Weights of a small audio captioner.
Model: log mel input, encoder arch crnn, encoder activation leaky_relu, decoder layers 8, decoder norm layernorm, decoder activation relu.
Training: adamw at rate 0.0012, 3300 steps, batches of 64.
Data: trained on drum patterns on synthesised drum kits, 26041 training examples, 8.1 epochs.
Rows from block 4 of the text decoder of a small audio captioner, named by matrix and row number. Rows with one number belong to one neuron. Each number is 128 + 24 x the weight over its row's rms, rounded and kept within 0 to 255. All counts start at 0. Numbers have three digits each. After the name is the row's rms in percent of the matrix's.
Before each neuron's rows are labels from the 100 texts, of 14976, where the neuron reaches its highest value: "tokens" is the input token at the peak. Only what is clearly more common there than usual is listed. The data: drum patterns on synthesised drum kits.
# fc1: MLP up (decoder.blocks.4.mlp.fc1.weight, 1024x256), inputs 0-127
# fc2: MLP down (decoder.blocks.4.mlp.fc2.weight, 256x1024, transposed), outputs 0-127

tokens: "with"
fc1.477 098:135110125136102138115119115156152107132117157137068148159131181171115167148089143140127094120111137127081186141121151122132169128146102115138166102121164116154150113096121135127180144088147132093146141157097138124130170127151100090135141103164144139144133180112148146116087171078091107108080109132105136107145097156115127087099107120113096113145116111122138136102108123136114154141073
fc2.477 081:116155118159126155151082165169121129141124139160097125079116139119045140096153125134135141138155120084162118117047132126158120140096129146137146137149117104174128164156138091141179107159174156135138130171114125100162098118122137131119091153087124162163112114163160121104165120158113119100151107111146079129134151108136160104136129143097150092102147151119152146157130179081132129152144

tokens: "<end>"
fc1.543 079:106151161101083158119128138121106124113152158167175109115128129158105159131148089097115147136164107143114108094089135149121094090101082089121118114148120102164165099112136093111121095107162168170151098136135115141151108119126101156115107136132127114177165169147161155154148169107117146092104139149133122162148145155112085129139166109141134127109128117137119142088139110096164167096110
fc2.543 069:158137127123157100150090147133112090116153116126069154137116161118151085099163161163130126158101162144085148148145151159173171122162138115132124144113163136155098155122154106151170142096132151136168108145116100165107090112115159130144084138113163154143114152106141096142101092150101171137103158160106110101144161167152108128088125128096138082131139151125136130134155111125138149155172

tokens: "low"; "a"
fc1.57 086:132112133113135144128147155152103087123113116104138163097152171135105106118091074096113104122132183125169152174159125122113131109148128096083164127172133149139110129150120150151165115126134124105125137122140097128142114105146084102095179101161107127157153161139181149126147099121147077117086137059126120112094142127098100083097135142135098111126174131116162114139137110146136143114097
fc2.57 069:123147098121143140120125142134168134134103104168137141144105143138101120090136129155164127171151142105140091114138165145097098153123125131088141122137106131145144133126149096144161085152104077111112104183163163133109139103114122117107152121115118123150119134107116121130102128146140125162103068088093111103140147160098113123085129097119146155155135104108142120114127124120142137093119

tokens: "with"
fc1.341 091:166135147137118121099113185132148091078164124157106113132134124168129101090115124136146100118139139170131160140119153095147109130106153125133144091110152163123118108112147079101117139120122149130158113153120123096141167149093153101073147101110097090119165145129142128141103154089144130120179113129128180145117126117136137110121120145158083125117132115121133105113126143088142149111131
fc2.341 079:149126103167158082166121174140164104141108134142103141146146113114129147150172126139110088129163147131149113102142111093159116142120108101156121154132120130129119189114134143080141109144084129105141110133128160098101133126159118122107134160098099159162106167096119132142097116138150102127180123157162152097129158101141167163141125117134148135163128141071126142115110151097126116151083

tokens: ","
fc1.121 130:124143137121131139156140154133123119112163112156118159084146133148140118129123107122142123133130106180065137122115133169119110107109107130106129107089177158160084149049142093126163106136142087136085142144099135139115137152137077137120148104115140100110156175121139143157122146110158123152126131125074151114138124124088130131141137118079170139140155164113126167150122106112086144149098
fc2.121 143:123145172138156082133105118145131148104146107121118127167116137136094126100153156127157100147136138160088139165172152146122134108140109176137111147120153122140134085125151147133131115140079167118119094115138143134138118195143099135157183121135134110106125101163133116156113124109103119104128136123136169150117146120102100110131120126124140111136144107118154151153069152094155156107156

tokens: "low"
fc1.741 116:080113134112149173125086118167115104139144102150154108108150126112134139143110125171117096097142112132121149130128108109160110120124111105116110149119157158155164115108118118129133142139146153123123110144123097181121135124147146115158107168143163136111114154100124109149123130138113107134125164101078145095106090133070122115156128134096123130113108145094127144105134110106133107159151
fc2.741 113:133104175156126139170142146100130133115115095132194154136128130125145107140099111125171100168158130168086110113133112141100101112096090090136163105114183109115128141116135099145129134139096095138088098170131125131135094150132143122081157129119165103114158166131142164153145142145141193076138120128074126137113125151150150138125115132142105098114131121156137130114147070115103168093141

tokens: "crash"
fc1.140 089:102110083087133127081107112125110092134102155099112157093156141130139109152115100111138105136177100116160164162119103153117117158126103141103146090118145098136120087135132142100157098120161098154112116156089119110158102164094150121093100115159114130162122142095146147210129152120109132096141115091140113092091090107125173166108182149103153136151135166113133093112097087086153117161154
fc2.140 070:145088102098116108147135134174153105157103140161142129140154104116118163114130118118117152129121153119095126105084099134104152083126149136103140101134096146133163093121078117140140096143127179134112105130096139123104119177109144124155167100115115138136184143113157125103107171101118106139096157103090118122159116130172124166127124132104121151161125148157174127157126118162108120088159

tokens: "crash"
fc1.603 094:115100121128136102112084083151093139123139111138087110120118171114107135145089111147156136130163111144139186155098155122146133140107117106091174105126139162142158147107136136122161165099103147135134081126097127144148110134106085143087150127165145095183128177126160130133163155137106107071138134068110165156128135167112116152129115133113105148130114107110097142104087117133117161127165
fc2.603 082:106109143116116115154132110141136134132110086121091132162110125130099121128103150138158144122155129079084165144150098142102146092148142100086169143136111167153111134142147149119099130167115157150118127104140142172134104107115131150154152156128118120155146156137108129146092121141105169106098133102145101099091100153131127114136164131148083154121110122108133114113149140138127130110178

tokens: "march"; "dembow"; "breakbeat"
fc1.681 104:119109113082163132128159144123102120064115136168069146116136118134137112125125096171114100129114129150115125121112102134120129133119129109121146162123141108111126111156135144081144114137130145138145144136093111117107167128098180085090117089151106100151160136145120132091156157109172116088125147124138149100131092179132116120121196142073145171182103119116139139112159134130177127104119
fc2.681 095:097058127122139157153120160087124146169100116146107110167115118115143138169137077141138134144121111141127117144139108161127132144149096130134109111114140163141127118126138112155092145129133110100150137110102159096111177155161122132108119093092162103090155179137112139128144114109115143117099152133081176125115115149175105151135158137146084136119149126127142127143181087177103119115149

tokens: ","
fc1.248 080:154120139124116099124147118143161135114124116174143098159170144159105133165147126121076120149159097139187140122117156138145151101138114137162162111140161118163126103122127149133136149128122127107111106194140154105094154121115150103126094118123079131168130141149110169158117112100089135153118143073116099145107132107075152149157144098123097103120169142100112136097137126105181187103131
fc2.248 072:140116095142153121163108174130172120156147119143200139138072127113085105102098094104115177151163122088154147115151122099143087119103129162141143148153163119109127178093148124081120144124133148113120148127100151117118094131133119138155136128149131155151129123106140134143137148163122147105110113142162109101145142158152155170159150152137089157143118164135133153146158153136144148144151

tokens: "crash"; "ride"
fc1.476 083:155091129131147126118113157125108096092112097130150117165131136157148140127110169153120146132166145119093150160100156139159101171143133074109168123088114153101140142090113088140125133145092169110147101095098138094105153113120140170103123124150119102136130137134121139127127165159153101112154120109131126119164135118130124127094126098088103104105124092142145124124138165124097115153140
fc2.476 070:087095131147157118149092116172102089157122090163147168097141131090113124102132121108087096118128106129119135108089124078157094136140142105142089137124135101104168109159169107102163150145101138162128146140097126133135143139116144152113156086107125136150123173157121110129111150107096109095118150118160143154138100154152156142144144163095142127118142113108094108120157118134133087139120

tokens: "at"
fc1.246 098:158113162130107158092137147102100105089157148119143083111147118160144100121143115148090150118167136108159099162113149081135144129085115132093134132160158098120131131134169079088143098135136141138081151174100116127123147124121114108124130153114155078151166143112142115118073194098154096130120060079169147110150138130134077122145173119127132141119117111111128125119097130163100130151139
fc2.246 121:112111138120163121139156135130169166114065134106120166136152112117133069135090112123080106151132108159150092131121123133116107122162144135127135120138109117113122091070148129132104157129153127086137137117129107116110142145157114094154161127084140118125115162095150133140123121132153122121148132121109169187148116138160146132085103113163138150154144102131112114119176122165135109123071

tokens: "at"; "random"
fc1.494 091:145097116123135103112177156128111101106112163149107163118150147110153147153150096130088120161141088111141159118152134148089145092153143091082167133124144151129146152147103086147133134092136126127092145161113111117149106162140134148099120134136135119133097134119147111106107164093149079083142132132087105103185124120142090110154107154129162110092120103139111108096115124133103180157142
fc2.494 087:149127080117166136091127132134126173125119148142105149133153142165120136109148097155091192146175157158158176174140096119132153164139123141170092139147117148098112102116092154161143109132072094077101117082108132130142131120088118122086148126145134160105106136146111121167163120132088162140143128141089144143143109132065127099138151084153096134134121127127087134150124146148123135119124

tokens: "reverberant"; "bossa"
fc1.744 090:157158131094165129098163140128138093114103118162108126136110109149105074131105130160128116108153130109138096132156154098188132106083150118166147112131134082106105123126135121118133124121155111153163119111125156099137160155123128126099158116089136112157174089135160073088100160092111133080136134086093184092111116097082148120110115116127150104107099110129153095122146165126136111105116
fc2.744 096:137088098099167105146153134103115101131099113133121151157130124111152110154097165136133093165156119124158106138129122112125153116127121085109119137119121108064119107144158155123146120131090109165113100138101150140101126143110155121147134121115085096092139078156163170152111130095103134109107129144130155101080100124133100122127152108162160153141107136164131137090149131150112129148101

tokens: "<end>"; "with"; "muffled"; "thin"
fc1.636 083:126123135156166159119156085117161169096164158131128105141106124131095139161142186157088144121138162152148157130133165129119165148114133158130158147122156137102149076103144108140115118102130126184104097143091113169138140124131130164098090102096114141128114138154138126169160148146111118159100136122127101097149110153136143083118125099151134099135125114134145169135166116151078125121135
fc2.636 078:165145162126164143140092115119135154136147159166092125142185155101170142117093112151135130116120105166162107115148120161144118100115143119149087107147168085136136094107129145156148144158137098145102102110159130096109101126153127148117095162132133079074125153152095129133129093126165176113125121124132108106143145100096112123136129111102126123133104144140108112133124142095142100166140

tokens: "march"
fc1.299 106:141147155085168114118177112136129136136151142151100114105111097138114116171135110151085127133142123108159093119085147119106127141140154079173135148164148088126130181139154137127113127135167117139093135156125168129158113135132120146150135133105131115114154135120132125132149129129147107131102108102104160094141128124134132162154172115149140095130130145117147088179135136182153096132111
fc2.299 090:153096130162154088142144165087159138118103161118084167129173127157163085180070104158135145126124115124167090134084119134145140180147107127096145120190122117149088103157123172106146120134096133138149093120126129123111142116147151126118101130128133096100101104127113116146121155134129107148132140126138121143134114175122124127151151122155134101140131080138163102122112137119154120087114

tokens: "crash"
fc1.157 088:097150178160093128171160147134145118109155124122097126101113153127101171175067166106116094099169117137141171114108114132105171147143077100141153127119154161155091140114172074118165162161136095157140115117148167111130110153108135133160137143093117091121130197100116163146126137145097120139106100132076138119103129104133171103105137125114122121134131152112141178108157164073123184128121
fc2.157 080:132159101156132126095116078165135105099171098146160159109096143113137119146116161143125111129168107135131102117081132116106088114158141099127136149160098149126135132121167170143099163118117132089103107138095113104097142185113142106150135143106098117150093153135087108149164112135120132094150149132147165098145098105139142130125098108146131118148150112146111120149116117097138118116133

tokens: ","
fc1.305 081:103092108134124144136143123120149161147089116159123124113116121144137134122083132151152124108104123133115186117169123149101109159096121135120172104171167117142165137135129152130184120152112139128092102121088154126131151159144137112136081102131132092120171103120166125133127151125126103128093095124104173146100139167097151117110126106131158160108106133086130134137082093119142176107133
fc2.305 066:080093155111099116116102139173167141125143136138113160098124103144127124148126155131159089096115139142128139103135084130133091110115163114156098165158127160116091148129092151159121153111183137137130127132095116125151154162142159113154149088104176128126099082113141134106152110131156155160153118091079119140084166090101151162103138142119097135112115140081158100106124132129149129119178

tokens: "reverberant"; "time"
fc1.426 085:103107146117144087138154150123134073132120132155094140101107116139136091110091097130148100130143154168131116098098108148151161162126126109112116097170101133120153146134161097102112158094115122111142106114161105159085192147101118099147126155149102112110178120140127124101145102137146131168149136103128146141096131128142147136141151158141178145154122124138136157126116136088134110114149
fc2.426 073:168141132129136178184112139108120137080101159169165139155095105140118102138130112155084130141139123155151147110087128120116055145151136108146151126133112137135107134115150107113147166104125138098158118143114115108118154144103099117138155149128156106180103100101156095176125117144084123090143134114123126114092121141163095148124118109132118099113153144158132151106107145103145158130112

tokens: ","
fc1.766 093:109093142132154124117169150158108123118108153165124110151120143119150149121146119099115089104163130110129144158104136145125119137131145168098115110156159149113133086136110138091135125100146121145105109117125122124171137167160141147085154100152102124112163159134128120177109175102158168165145127060096131109151156129105104116160135102143148145136120086135107188153134094096151169087165
fc2.766 080:112129087123137122188091149127148110134077126149160150117147143098131133094130126106142130121107122149075120097134095159149113118111134154131115168134173090144128139103124146115162160115089136144112150122112139148110146095100151147141128106123123166159099167090156132114148157116129183086159115130123121123099146104110135145096104136112104151095121135105119113150116092102114158137194

tokens: "<end>"
fc1.567 080:102135154131136145121158108154097127104130144118079127149166093139132096160097095101101087152166085159105096125125133148138118124169086151157124174147107155142097147129120114149109141163128129101129125156155150160106162144098145089169111158143165135175097113167122123136091120154112115152136159109138134153099128091140105072116147123138169087110132160169141125154125106103115101166140
fc2.567 080:092160170105108144146115128142167150113164117143135134128102164111154126089145130164096158150129126101144115119098100117072125135118144144123106130144125174118134126117163123137134142091138128136148084162157152138090131134148159100123094145139095072135095150129111157137091151103150110147150151135157123097167145128145101127180087119111135129128109128134158098089138119116174107135142

tokens: "87"; "85"; "91"; "93"
fc1.584 093:132153128096109123165135142114171124058160140101105122103120159118141112115163108114119134135130147132173149143158122143130107158133089092152123143122140149127123136143113128100100110107155174135108102167094121117172125136118148165074133104147130086124178109112150151139105114126124139092132128127156158121118139177127152167102113140116151142114093096092156153142155119154176118148146
fc2.584 095:108146160118145162149121160143119128109156161157120117115068149152122121111146136146095117111124109152107161148146136172137154144134078115107106105115167151132113165151129107127154094120106152171122134162126128147185141159114162163120122136130157133142119116126161165054113171128127108129106158168134087133154107120111151134155088115107163157126127151088129145157134119083130131096100

tokens: "march"; "dembow"; "breakbeat"
fc1.324 090:145098102100180173097130167141135130088140125164095136130143095129120093114136112175128137128152139096127149123118112137112117161133100108111099120162114125159122096144131077121139128131146141132149115157082138108088113155136169143106118125145177127152178154141143118091136134080122167145105145118106162101099111125100142126084132093118136140179057136160142100152164100137137132143143
fc2.324 089:146084087109124112102160121128138112104122134112080168141193104121109145139114100152151158124119108134147107150086103140146157122154107118105112179155196153111166106193151129090120104116122129101145132165139104126137134107114156109120125121112100164100125121151108137138121126140160137137104143109161146139114124159168126185109157145154101141145112134157120129105126102159133150107104

tokens: "at"
fc1.634 133:097115125130128143127136148160104109090127094137165130078118113141132160148132107117139103113208128113138126118130134089148093131116129139153144105184146147075111093141166115125111146119126156127106138145150114144131165122131110168124120122141142070155125161151155129168105145137103141121143115064135184109162108164123151140099159097129129092144170146104153116093101143123167156145171
fc2.634 166:097106184110109160139111165148151090202133162172146112122084119110126178145118122134153135111130125112112133115113123139139124135145137126133141130117126124150135166117123157135167118127146166171142142140120137134123097138141112125117077107095153163147101151135127146090139145128131162171120145127120084111155141100113155161138069131124107131118103121128134130120155116118149139136124

tokens: "141"; "118"; "138"; "145"
fc1.490 084:094133106109138178110076084148102152099123133135136133113106153124127154133144125153111123104151127156127165166163106095080125133098100083136099090141147098141161122135133142141115120121139113162123147120104131097168095125152115129130105145119143097113170114092127149149116126104155122116148128098135141139171159168124169116127138135098156095125087117112167156139096159111123133147083
fc2.490 076:143096123151105118152080097148165090148147157147134145105133102112124127128155129169153164147148120127124165115114142085104085157106075130121144113105145154147118131119158152147127089118144128126140132187091134126134142168123128144155100103115123119159124145133131165105135118149128125085156097104148104138153118111125155107159077123124090093136118124169130090125140117151107159087118

tokens: ","
fc1.332 102:122096140130138157156123142106089158128137125154090160114132113134125089184123102119154130143178122186094087155160137145112117115109115110149152090168169141084113118130121125094109120136122103118137157146143147156146146124119128125099126086126126076154120144160111096149098154145163184149095097084108162107129096175113145139124140095117138091081144143088146138106117099135133126111112
fc2.332 092:154148104110167119108112107121153111143095102138067128134154125121122113102164149143129137123123122173142153134103137086125159120123119151112077122105146125143106075112164113135107131140165105122132150144135128107111145144112111187132132158157141079158146116154080149128124113156150133120155131118095157142107112133104155130165077104156113120129135118155147117097130151138082143109174

tokens: "at"; "<end>"
fc1.85 078:107122108119126096147135102158139093103134113134170149114136156148101087168143153175113132166070124125135129084098110152137086156145124162141146171162148095163105149168097125111160146089129115120162146079132119161171109145085143074127136113121116119152133130122157107138157145152140132171133136100107137101161116126160112116133132169152155133157143122142134140098144143118135121119106
fc2.85 074:156127088113108144127150178166128162109120161138142161154100147130130118151101118109153134151191111128136065173089142117162103080146155098162150103153109148099151105128173117142097127141087101099149116143125178116109113107132111161126157137109105064103106125129101145150088123142141142065105151100110166102157092156105137125120116138094170120147128114130164162122129126147148111110099

tokens: ","
fc1.287 111:126072111140142143142122121110131154098142130142134148129132127150111114160095098139139097118133120155141150123163094135122110137142128143103133096151101105095146160112152152129087095111106171155140120101095094177099144101106129145098135126150120136111129152177178134132146161154076168167133157114157183129116120160158097089111152123094123127150184130159149105120135082173123177147097
fc2.287 094:096114074117141100115152149064137188117131177143165103117183145155123142130128119146124098150129110123168168104133133108162112167166130106152114120175094138106091142127138135141138092128105151119140114104124113172095094133119132151157107138112090124135088157114110104109120102109118152154099163115128148161111153114148113152153121138163139167137139119147147125107119108141105131121106

tokens: "march"; "shuffle"; "dembow"; "breakbeat"
fc1.214 106:142160175067137191134139141141118123100111104123115163114151144139111096118128164122094155132162117139087133097100123107109166127129141143123121149124144107146136141151156126132112070143085107114099127131156140080141094164145117155119140121116141075133131122154168144138117093150138116112151135125093155104118096148128189132136112155135141127110134097106127135112138153155126092129086
fc2.214 113:095095142112132121104180158156147096125126157109084161145153153149142130123130081149110123141177123120144104140133111108126151123083082105105098093177125098090147099148172115096119103164112083134114131169117137146109134125149134151097110130104127088158149186121121137122110136088136100092157124113104191102104098143151125132125158103115127152125089114107165135120179115139145115118131

tokens: "march"; "breakbeat"
fc1.442 094:122117157107141167102161125102134098082085132097132155136105106116125127115101132137142124112121150113105109146080119125141088102146112112136103122082143096107116094120150085082105153146146135148139140188142151092158093151152113128139161154157145150130146126114135161115112104133112110118135155119078146124145112156134116109126125140133116098142144123143168144138166142158099159159092
fc2.442 086:107145103140143124116152125123161117131129095137089153152185122157125173144161120139087074148121124111148128118096126098111163111118132105153150123108157094102181099128116108081126089168095119121154105151156091147093158141139110102144117101149140111082166166117121147104098120098149130099147146107092170140124116126147127103163124172153094102158132103154138118136140113139127095127097

tokens: "reverberant"; "white"; "bpm"; "random"
fc1.446 103:141124159165155149105173161140134128112155134151124109128139119169117102134112099108130084130160088139130140104114129126121153102077088085079146090132123139140134137104097104145127159117150115175158108132142120147135135109142101095158137098120107135146193131130141136132106159104128113150155136106077121112128115117074165129150127148081151130122174145112103151105154083114106151145146
fc2.446 083:152129140103136090127099098156140135155149108092170113107107143094141099099136123137124078124123157157100112112147120101103109096097097161143110147138110184115162143108146154112098145135107137150134130122127159134104092110157142110143135151136115130096090127126118115134134148117090160153163132154141149142138103099120121124139129104121152106104132112105171087142164114153117100113068

tokens: "reverberant"; "<end>"
fc1.244 097:170133168088137116144123136123133130117106117102103100126115142109127093165065140110110134092171151089108141114138098109112142185142090142144158092141126100129105099098123095132122095108156118141101112105109149147123143149131118128086142126136159149148185114169149145112149178135100133100160150150142146089109137111092127134133135112113133145139089125084150147136126150130114167127157
fc2.244 077:143163137112150166193129142154145146151080139147158116133196163131155164091146142093139152112137161131114133131128139095162135156108143124173127142121106078130114111121113157129161167184104176086144091143164105074138099132137140107140104138150171151093112166124149129136125140112125158093105100121154122128152122123135141152131125132161108100162121093136089139097101104125164144092125

tokens: "march"; "dembow"; "breakbeat"; "mains"
fc1.719 086:098096161114105174117151141155098106125111114132106134100156168166133131148107133097136154128133116152090112119135119100130085106161134105150120151102175093130145103144100091123125141098099162109114134149090102152148127171099130158139143109104135124177161147116167155111141140117133108129128196089085143141169106141167158128119113096087098150130072100136144150139117099153166089154144
fc2.719 070:124098091109105118157124127195145102156152163145100160152165149135160158128129120147157136100126126139116104138100105106146107137124104135161127138101133168144130171145171132091165153134103170095152151109122123103099144165135150109108138133139121078122166186099170113144093087093147117115138135110115164096133129143150127150089111149083157115145123119139094149111098099134155158118139

tokens: "<end>"
fc1.30 087:105079126156167135085126127147136111100184118135159149083124158111119164123095089153089134114103093170139169137092094108099088142135116110123145157149116153100139119132169169118120095069134102134151094098104108123122088147145122132122145156108073127124159170126134139104138139174127093135111139112106161120134124116177148154111093097090167124156098132083125139138130097103131155134134
fc2.30 081:131135145092102101097136136102155125153146178126121126140103094138113094131097128123116148105190105080137098108150150146131094144142113097104139102128123102108100141124115140141133136108144136073125087117127171149159153109109119154101144117132117073115094125127123138171111074120166153089127124136099129132145103163124148104161116115159133200137136124131164178160128108148127107102142

tokens: ","
fc1.411 095:112101093115129125111131116143111096062151137165115104149116125111135138139099152144125113138173132105124147105122120142119086143103143123152144126170157119117127123161128129130109110112159143117103142115132121134168110110111149173114099106136108117205156124149083163167094134136175178137092109051087158109135117157097132135156121150148123117111087139156161148114140087166198181128094
fc2.411 081:096118124121117137114117149149130083106112107130117118142053149107082161101155163096169140141118111144162193153095112118135147153175085150147136133113152098137132099126132107090166105136115134148153111156137112102170141102117125154139126149134171107151147152118131160130127122114122168126158088163134124130114124134113123164117085095141115108175114140122138106128135129077104164071158

tokens: "with"; "high"
fc1.225 090:103097091162131110151098108128119134118109108162115099145146162115159130143134094105143106160147104157181118145107139088134098157091133098138176123167126142137074100129123153124143080100122126144167124129087092159154105119143137097103143131138121140165131156159152160128094163121130109137100108120134142100129157179125158123175109105145132109117105139116134098155138133094131117114150
fc2.225 080:103127155147119073103143139124111121102122181157160166164125121126120073108166112147138127175158115079118121162122134110122103110140131099156118147072161133114135116158137153124115143141091111141125167105097112154142111152111112117123119140139179080098143123091117137114124138129159179130182111143105109149102095121109110113139162115154125170082143144095090130107132131137154125114090

tokens: "at"
fc1.718 101:107097179092130116158117156107114125156087145135083147120155169103095089168128110108111089093160107153130174110125106159149110119146086117104173131117138140149095115079161131117153118101109156109157128132120113127120121165172071125127104125140114124123168153139128127105131134124101165136094184142074115134177103143129151120114153135137134156156120100142122158098156100115122137113113
fc2.718 105:102100121167126147176110156132120115166105125123187140090154093102100142151181098153146155110111117121156102088117115135137085143113139094125133139126154134133172090155106146157134126105149146104120112162107094107131089147100129085114167118115156078163142137125136153116171099113119173098147091160139138154090140111134119101123105160162160143139105148149097108141158127129123143121120

tokens: "march"
fc1.317 092:123158132116172135123126120139144109114133098169118140107095119133154100159139120126145143113181174096141117133128143133131088120121114126133097124134133101114134135124145154111099133081122141156142132128129120095142141143129123114124116140127170109161139118113159131114110097085105134129153158126146175145117131148144129138092146159111087138167072111094160110123131158153218158115169
fc2.317 089:096110153147149122181150115109147156141108137141134105124150093097092122153117142153168072132113091141109173098168121158175145156130082140120089139079136108134119104103127115165117122142122102129125145073113156079175126130142116080152106164154142105143168138138121126107167114156164165113172144133114109151100153149151125114122147125124128167148093115119108146154166120138096162112052

tokens: "reverberant"
fc1.586 088:147147164148153162153126112155135094164095140144140151144133135182147127127114138153100111098136148108153141152119124151110126143093134097149145179099157109107138141088128109159125122159116115179102121152114145133127172133136134151120098101105116091160155137148157140155136114107089145112155101142106130161121129140060143143169152110123182097161159117150173136141104117153160116099183
fc2.586 072:142121102147077133154085097115122109121141152120123128154128153126134157146133157145135113116137104094107141092149129121099134149092128149138165116104086133130139127070095137155100111138150166140159137138150133187161091170111148136161137151094115131132113185122110113101130110137102137148126145124128121146147148118084103157165155119162152118100112102133138103140124116153104137099133

tokens: "reverberant"; "random"
fc1.122 109:171129159135117177092178124136098116133112125152106164131131131126165124133096107130103127123133129144169116135146137154128154151083127129107189113109141106091109150112138106085113101113138128182114134135091146109113148112115128107094128113122085120114192145103168136104138141061105108123120127121132130127169109125102118138118171121117163161131108115153140159151146136116116137115131
fc2.122 106:132123141143156110157162153111109146148118131147099105137119120094124115125180113101114115128137131129118128112148158115210157187082152136113096119072090139111078097130116142112117170188121115136124135071138142104139083150091148108132118113135117107130115112125122117090140141113147123166110121135131126144135159093094146133169158138125169109137086147127172134116150165128110126115120

tokens: "with"; "four"
fc1.25 087:118107110123133132123110171135167113111142087160133158158157110161164098149094067098161154123152098142102119127102125139150121149100130146105138116124143126156106098104130098090140144121155145103119136096083101141152103135127089136112140144112163105103112120148137107151100182152132091153129109129111151133130095123158161127161131146118094152123111120118148146089148133105160116105125
fc2.25 073:107110120123146124118094103148132118107125125147136111085135087113108113161170162119153118164114135134148193093129128115112105112148125118131149106093112155162149104135083098094123129084142136158136155128114165144131112101129104131152146132145127166169155081117149116161172156105137134155126123154120085159111148101157117122106173155146113133178156145132138155132176150097145160149123

tokens: "crash"
fc1.627 088:095147139113115139105120121148118088062140148119118143122109118157104101129094162135093149154145159113116118150144097150124090160065107078125161120117144158112140108110110093143123152094089133157093092145133167141132160127149120130105132097118095180176150154152126107110071157145089156081099092116124109161147097145131110145126096147144100142128150143114165115123097093103109140113144
fc2.627 076:113152105141144076109136131157146128114100156114146166092157142102130120119166158122142093140140125155132121139105097135161150104102138175175138170158089135109124146091137162130099154122156161112135161158130127149087143116124143152171136117160163098143107140120087152086114109132173123155148149166124100100114159108120137121141162110140139185096111141095115142111143148153131120171081

tokens: "with"; "<end>"
fc1.578 103:115136147164162129136142109151104122072175108078109100094126112186086156167122072172089158136151123142143126139126089137150132158133113154133139101144140144121115104111144074111086122106121148148118116120103105161125142105078135124128151113131125088188162136164176120136171145136080132136147118149122116126128117138131139108148148140100128117162149176121148146126136166151103113177134
fc2.578 116:183152148133123108117146090151078144091130162127167128150129135157156116133096194162119090111084138167151086107135077149075131117144112155140153169142136121117131107161173147143138105092078135142134139153142134151111151115122155118152139164103120114115092105118115114144087102142182133152135136146149111119144118138122109120106083150136129089104106103129125132132126144113164149138118

tokens: "at"; "time"; "nova"; "breakbeat"
fc1.438 091:164148154108121132098118101114108103145143151120114123090112098137166148108099096143119146086119096117134174138122158155086164171124083120145124151154171155086166093093166055137172162103076102155146135137105134113119136131116164161133093125119135145094121132124135163092101117078100146142088155112109128113115123118106122109103111157110127115098105142109107166126146079108120143135097
fc2.438 095:148132105136154148116111109142178154112129157123114118097089101137144180121149099169112155102122106075145102159096121123092128116130147119108094127121133118136115089139122104104149083121139083130136123120158126097117136096131152079134096168161167158116096076133194129089096104135162126154135132117139164089147151132103102133149145109121129154158106172141126115149120107150149138135117

tokens: "<end>"
fc1.623 084:108151156123094122150117132114142116101140138125126155142140107128109126145089076105125139149147153139117177117092134128104156094135148120124128148165115110091147140140159094133136154096145137121106130114140117152114131162115117159094126133173176096096180168163124131149126128104118081140108178108103165145114086143161185138115145104090116160122143126111097102135157150155173116104112
fc2.623 070:107132148099102144131121110117130117158148157113115124103133132133132098129096101155084168113167171118090133164091075146110125167157091121108100150149089146113170114146121137129078113148137085119144107117117119153135105145153143152148118135145119158135087116137128140143121123121167135116166174143101146138116090128160129138148100096124103148127147113179158098103102140143124141152144